Weights of a small class-conditioned spectrogram diffusion model: layers 6.
Rows from block 3 of a small class-conditioned spectrogram diffusion model, named by matrix and row number. Rows with one number within an expert belong to one neuron, the router's apart. Each number is 128 + 24 x the weight over its row's rms, rounded and kept within 0 to 255. All counts start at 0. Numbers have three digits each.
After each expert's rows are labels from the 100 clips, of 14976 (inputs lightly noised), where the router gives the expert most weight on average: "responds to" is what is common among them. Only what is clearly more common there than usual is listed. The data: chords played on synthesised instruments. In brackets: how many of the 100.
# router: router (model.blocks.3.mlp.router.weight, 64x128), inputs 0-127
# up: expert up (model.blocks.3.mlp.up, 64x32x128), inputs 0-127
# down: expert down (model.blocks.3.mlp.down, 64x128x32, transposed), outputs 0-127

# expert 35
router.35:169131131113129115109107101124112142125110130140135149107123189165176135118138171097150130130146131153154082157093104124109115104156106172091106147112094125138107125098146109119136073100129113119108172107131151164145155129132100159149107124136180127131078165138116076149131135112121150141166137125101137122112107110151125154164137112164137104150121149052164116113142110129127114141134
up.0:158123096158164132171113119158102114163125110098132159160148132158121083165131135122129147111097114099151100098105104136085114130153161114160121138149114155116135160138144126126115099115131108154104141084144093132142136048141139170155201142131185129166156133125116137145133146144157172122113135102126107137148110108116100182141126137156104141127120119113084134125144141135135118142115
down.0:161163120131112163154090099145135103153119137114091145134109123146138197144143112125143117169149144138131119133084141155093121135141100091089085081131124169129148109093143169161128156089124149076120117147138149100164108107138127122132146149117125098164126122120095115143148115108159100145135087142151153120153129125122092153112161156130095156167158120148089113108137148160147160121119
up.1:083098129125144066109132149104145146117122113085129168101113146138157097157098125108139141135109120142115094108159154135136124138086140151086091111158133113124149128133100095126114076106102153138116151156064135170155103138114116154091095124118115165097100129153154105116124127165141099108143186117130110125125152148138114162141096127131168140162106132133129099081132092138120142107117
down.1:116113134151082132069117130109166145143134106124131129140172137135160127142153106159153133164135150120129127098096125134143096092167099135154143132116141100101140137135133129111171158076132093150104128088124118112121128126118092147133106080162129127139081053144106132127146111095157106128131167119125133122138140105087100140108157153135103088123118163156088117137151176142133110171144
responds to: the note F (77); the note A# (68); root: A# (39); vibraphone-like (32)

# expert 48
router.48:150120170127101142102108095177116143115145140144140157108124138166111153084157121105127112124155105092163117149094099088136130101139079131121136093091138119117098104113158093127142090114093113150113172106141135118106162110123112120128135146167124136130110119099120109138110090108168130107121131184150160122118075093167108133146159146114164121096083109120169122127154138135105102154141
up.0:096141081139138110125159111112117085178133113158139171142097148129105129153170151154095152092143105135146101136131134101107134146157105088130149117145135135144153133160187115141163144120114113166104145111159097098062100107135163164148160115104096140151160135134106158154097135152091114140154146115145103111132170119129118159156156128125132082114125130142115100113169127134138107134123
down.0:143138099128128116148134136167180110150111163111130084091178130124148150159121133155139091125158122131119105144090108112110108154113144141108114116130119166134137100110109145135100116131146072130093115084138124161170130131146096149140112164100191150157102113108109098181149187110114144133115125136135140115188107153140139137093108141129106130118141139121128110161142132162154142117079
up.1:099112119138100073096116153097131121112139137110123154102134104135114112174096112101157167118090128111104105129150156141157168115122145155120158108110149128103118149075117116094107107198094141152144128152131135123138112103102097124107113146103112176137110089157126133134150116165159115117129172120145116118143141138107109120133070174122144120160137099157137117102161116160169133097148
down.1:139098145102097134118120129109157133164148131126062150109149110130126147088143126159170080115099141132119160093114130130143052118173116128135154115124140121115099159090160141095174141130122132148154122085139142155123135123127146102110119133163112090137084081139119123150178108103105171127147132106120141124152133110120123134155127108114129080145128129135102085135169138141130134183148
responds to: reverberation (68); text has "reverberant" (68); text has "room" (68); clarinet-like (48)

# expert 12
router.12:089115146082092104121109132107160132104115175099130142096126161163124118095158122078170091134139115120122145120124116110135171078123122151119128107132137131134145106144153110117150098130098169127084163120118143132113144116166083120137101098160084154103156081140125114119119150113144106116133156194120150090125105095144120123141141148124180137128108137150134116153158151111100106132168
up.0:163127148126185127137150145096116101124082126158108104134107102120132078153063158138115122141106144113128136145181119152131098149108151110135168130109161135149169151114121112153126139141163161123173139144136130140103114119099161133101150138092168148087105132108139132147101125179138165174103110108109147124140141169172125169151097092127096109115123128121107143135119139146117117096144
down.0:149150142154146083118154107134160136171129118130098090115123087128168129114190132149098097074092114136187131157139134134179122103136105151134127154176144132101114155168138163153165124106103073156111129134121149143168132147126117124119079107154101146143125073121147110127151115138094149101113107128142157141134151096102138123125121139101126110149118123110135106152147089143136122136110
up.1:145138175118102159133119153149107120103122117138151146107131121145152074181178135099134084148136117163107148122096118144112145126121128120130108131129098108138111117168165126119091158140144161120144123141126129148101135125115158079119121126117173110087127134092113128100146105090144158128117073152141132174107088110137118170158178107124134138091128137121097098078123167151142096137156
down.1:111100163134129087150133178103091143125127097116105129150117117165120143118097135098079139114145141142131143146131132081155130095125112136110109171135098069112105159131114159118160166104162137096152111141118133125120116109133148126114105125139120147089170123108139123107091127136081119097140150138133142171117140139099094141118104109114140176162144070140163163114140122091098133118071
responds to: the note C (71); square lead (36); root: F (33)

# expert 30
router.30:117151183145077119125157120176102158147095121101150103101143119168134163109128145073124140147155124162106155140112121107151172105107095146122142142120165098112102158123129164124142143096118115069142139131136137122087152130118133095128139094134147134076089149098164122143106135133141121115115088157130131173174108101153089148106127106148136149125128139099133127104129139162162109110129
up.0:141105126117086138100138128142134108081160142146142163122104113117135114120124133064139167137123071123124165096094083104150145082080131155116150116099164161115114160098085119113106123100124096110113158108141127146126160120124120101130157113139133102095097118106145172144129149151146160146128113127131124161132123141096096135142117094134123125136179170125149165146127131179132117084100
down.0:140108118158096145115123123112151150088095172114085129132087135169119120078107175164139145140118118142144154142167111116136156124144148106141161100141083103162153117130166127122107167133093123156131121155093120121150105125121086140144121135125147131122115104104119129174115119141147161101145124141157088088136091155138177139160126168143082147154104142065150140095134122127112121145143
up.1:147072109130137158104102134121135131133114119177122123146153129093126087131095095163104157126106139107135136070148150146117109141117196101177141158116115117093096140120094122160111099132125119157138111109158137114196105147095144156133137116107131149137137116164103123124137166144143142139139152111101121146073140108122151163132132123113141129188091138102092126160126105090119146124125
down.1:127097096121142123141114127129149158133184134107112128109123161138162107136105145162175109116108108144165126131143087085115104159122118098163117149087126140143112169133097135116105110097116080198138150079106177130137134116150136147106095131147158097116099127108163123108077107101105109146145096083126147121131170133156092124127095121170138126095142100136124110120138129141125117127112
responds to: saw pad (45); string section-like (38)

# expert 16
router.16:120114147144086126099080093134114140117132168119144169102125131158125160092156141091127097115155084116165113153084111069095137115131100121112112113115138129144113110130157091159152087140084108127149163120131148107103160109115121117151141154160115142146139146107125102147121107101129126131119135187139160143117080092149116130144165168145161140097086147127165133128150143129127107159158
up.0:126099104119144129140149095122142158112140169125077151143161089136128109132121115132115106129124137116133120119182119113126134147129154140140106148138169138112153153077086123123125093143124127084107102117100115122154114107131142150151161090137122133136174095138203133104104135162125137164162186124143153092121094119114105114115111132106163134147158115136134174176090094122100165110106
down.0:105104122129152128143087097101092144109115137157122165114150142153181137153118110132132091198174149106098171076143103143130143136136112135153131120108126135067140135093117099131171168154160133128107180131139097091122138114131101147133111067134147092131142115098155135084152124148125127142137182118158141123126105163155112123147138109139133140145140139136101125114139109136095133116150
up.1:143124139137158123130119108102152143108141110150125130132112110083156051126114107140142162096132160152096128106162118143121139159126137120142151159133142134117166127121114087131127111156116144122144167130108141158176118134103156140131091144113134150120112161176165128108132138108141177140078148087114150154129184158113147094171129121119184129148099128107121186137109098119137100120096
down.1:146098113130167125078149139138122134171144131140113132128132130102148093148115129153129149089133098111099088131125115111131170149131147166156142164118142127147109111133105086125123086152128083210161133117113157159124116154109120108106108129061134122092123111142181137117130123128110130138160159107149132151086167134149126097145103107119140126076115104142136116144127097105095169107133
responds to: reverberation (60); text has "reverberant" (60); text has "room" (60); clarinet-like (52)

# expert 10
router.10:098116129140135104145173124123115140126112122131108097143189147135138167145064115124145160112159140120132144142092138157155160107116123107131120101135158143115127173133137158157176167089147118090106089121134098124123110133136141141134141097120133173093143140124161128171129127137113109167115096103077122121184165161157097144109117110136083109129147144130102141142077119145115118090134
up.0:153096136146123094144113144099137152147109118083168141133127136113110146128107116151081152085133130152134142117100124144164122178130120103144140102131155159153142179104122089116132157192115112119113124125179162143092134137066129108124175171144132122137081155141133131160137117176117123081122121091134140168149157173144127135108106123123098094128143113105130127125117154142152144142113
down.0:131186118121113149103121105124142106174175107131103125130110097133100125124128165109129116119083131124153119172085128159118116141131130124086150129113158112110084100129124131132117117102140162109146129163095150135127122121112135100118120159147133119067127129097137117163135115095154154175148125148137076121141065086095152122138178145102109132138153165079125127140096133128161105130169
up.1:117082138117150141138135176117146129115141104154097088141132134122103117121083140144085138137094102107184134106117153143108181125108143185138106117135119111149103083106108124102107133133149129137152086160135120161145102155108117133112112114135143152089157083131162151122132137161091101132138157105124129143120108131142111111124068092103142158108141097172139099107145123074142152157132
down.1:126157115102090134129110117159143165143167152079119132146089106150125154146125132138131122126098134126155142096115133111103050121131119128109094125107102140132136104099093138148099094119123128145101117097159151130141093096166132153138145189127133095172122131104100100159149175145111144084129139101099119089157106122104123174126131167130099116118132160122124130141131130141132141173074
responds to: vibraphone-like (37)

# expert 59
router.59:140106115128121149102117110121122156148082063160102149095141103164140128154114152144088166168125127134135110118136139139137159117120110144095089154106080089104131133125102135134088104095139123151132109121122142154121143180136125142110132099099188103136102166105150116117117091118132166140119117100089108164153132140105141160152105094109121137149151145057109121110125100126163135138144
up.0:135160165176133143088127141141101132107094133145079161151144106163105079163102087157096116117126143141166129109125124131118124163101128137125120122129157129113118133111102132153073150101094168113139128130137160146110119123107162128062110113138137118127118145142125084132114140146132143096065136133078125107141138148119107134156130134093133132094122082112101136087111068114110145110109
down.0:114115085116148112161155127116140098095155144100133129146118124078116114118146096099134140125128093129150144135169129158095104105140093074137126117109071121188142100094174166147113086119143140089113102156163143120105060114103157162149160147095106129110128164138126111123148156117133153132147146113137116146116105095123130112108125112154124133123131114147085170108112154149129151121154
up.1:145151099118102113131126128126132132173100085124159132161095141112109090156165161152126155116153135157137101122112095131101122136156131103136101136121065128154137083153162123119168140140104117158135121084122151180090113130131155114118164184114152157143098119128135153162151157127116152135104098115106137139133167107104097166190148115137134100139131128086129142099143168137135107119144
down.1:136099136134163127152142152093186126136135136113165122121196140103135099123143108101146085147160109139087147110103125100135090131102155103143131110123151123141150162137146140127135140186181130119148152107151101119120128121122134110129099131102121128123164105132082141099123159111105124138111154172178112138144125148184155124083181122141131136100151153178100126132144137160152128146128
responds to: white noise (73); marimba-like (32)

# expert 62
router.62:158126176132146129124086160125091133133165118149107159161118121138095113138107139128133174132105102089109112101152112148131141153105152100133112110137134121088133153118110102144099122147093170148147138123142117138158117115136167131149159128075115115144136166123150168100100117161155094170129141104126098153067136140132116137135098148143121123118070134173118167100128092110168140112174
up.0:127086158083148156163093153096161134149122113107098112165205121090154105129116084154093102092149151140093157121167089135122079141124089132106103133152123128118156130131158120145137142143116146141128124117101191169104122140114139116108091130116117128136116133143113130106110153131101138125153145107078124117126156144142137149142154151127108091169118123106135134127094129083104147144104
down.0:115110149120160147122151147092145100126126120132152061171161099097159113162111135135131101112110107117112141134153069111109125141089106126114097100130138151127125137128162094109125083165112161160101132111118173129097126146119123156132120170143111144159122113137134163128138153123124142150145165089062121124119124149128163120147142153115135066154147138118164120176088145107093130138127
up.1:139167109119104115129141142156093138172125097124165141164091150119127081136154175146141160165141110140117115133105111146101144140162143093155129132136087146154113113144151132124148121136105132125153108094153103163119133121130167120166178157110153139150126122126129186145158136137119124139091112142125133128102140106142070168169132125133122111115123137129140161089164160143131063111182
down.1:132113149096122164162152134093157136124122126151146135121152132117157119135156091100153085148163149134137138151096118112128035097122104105112096106076130128120151103123117115105134131119172101127122186108129115122099145127126096150124113141144164083116109146132079088114129133107140145142107143132151101138114092124165139134108196135148093137109159154142111143117142135163105119153139
responds to: clipping (63); text has "clipped" (61); text has "noise" (56); saw pad (34)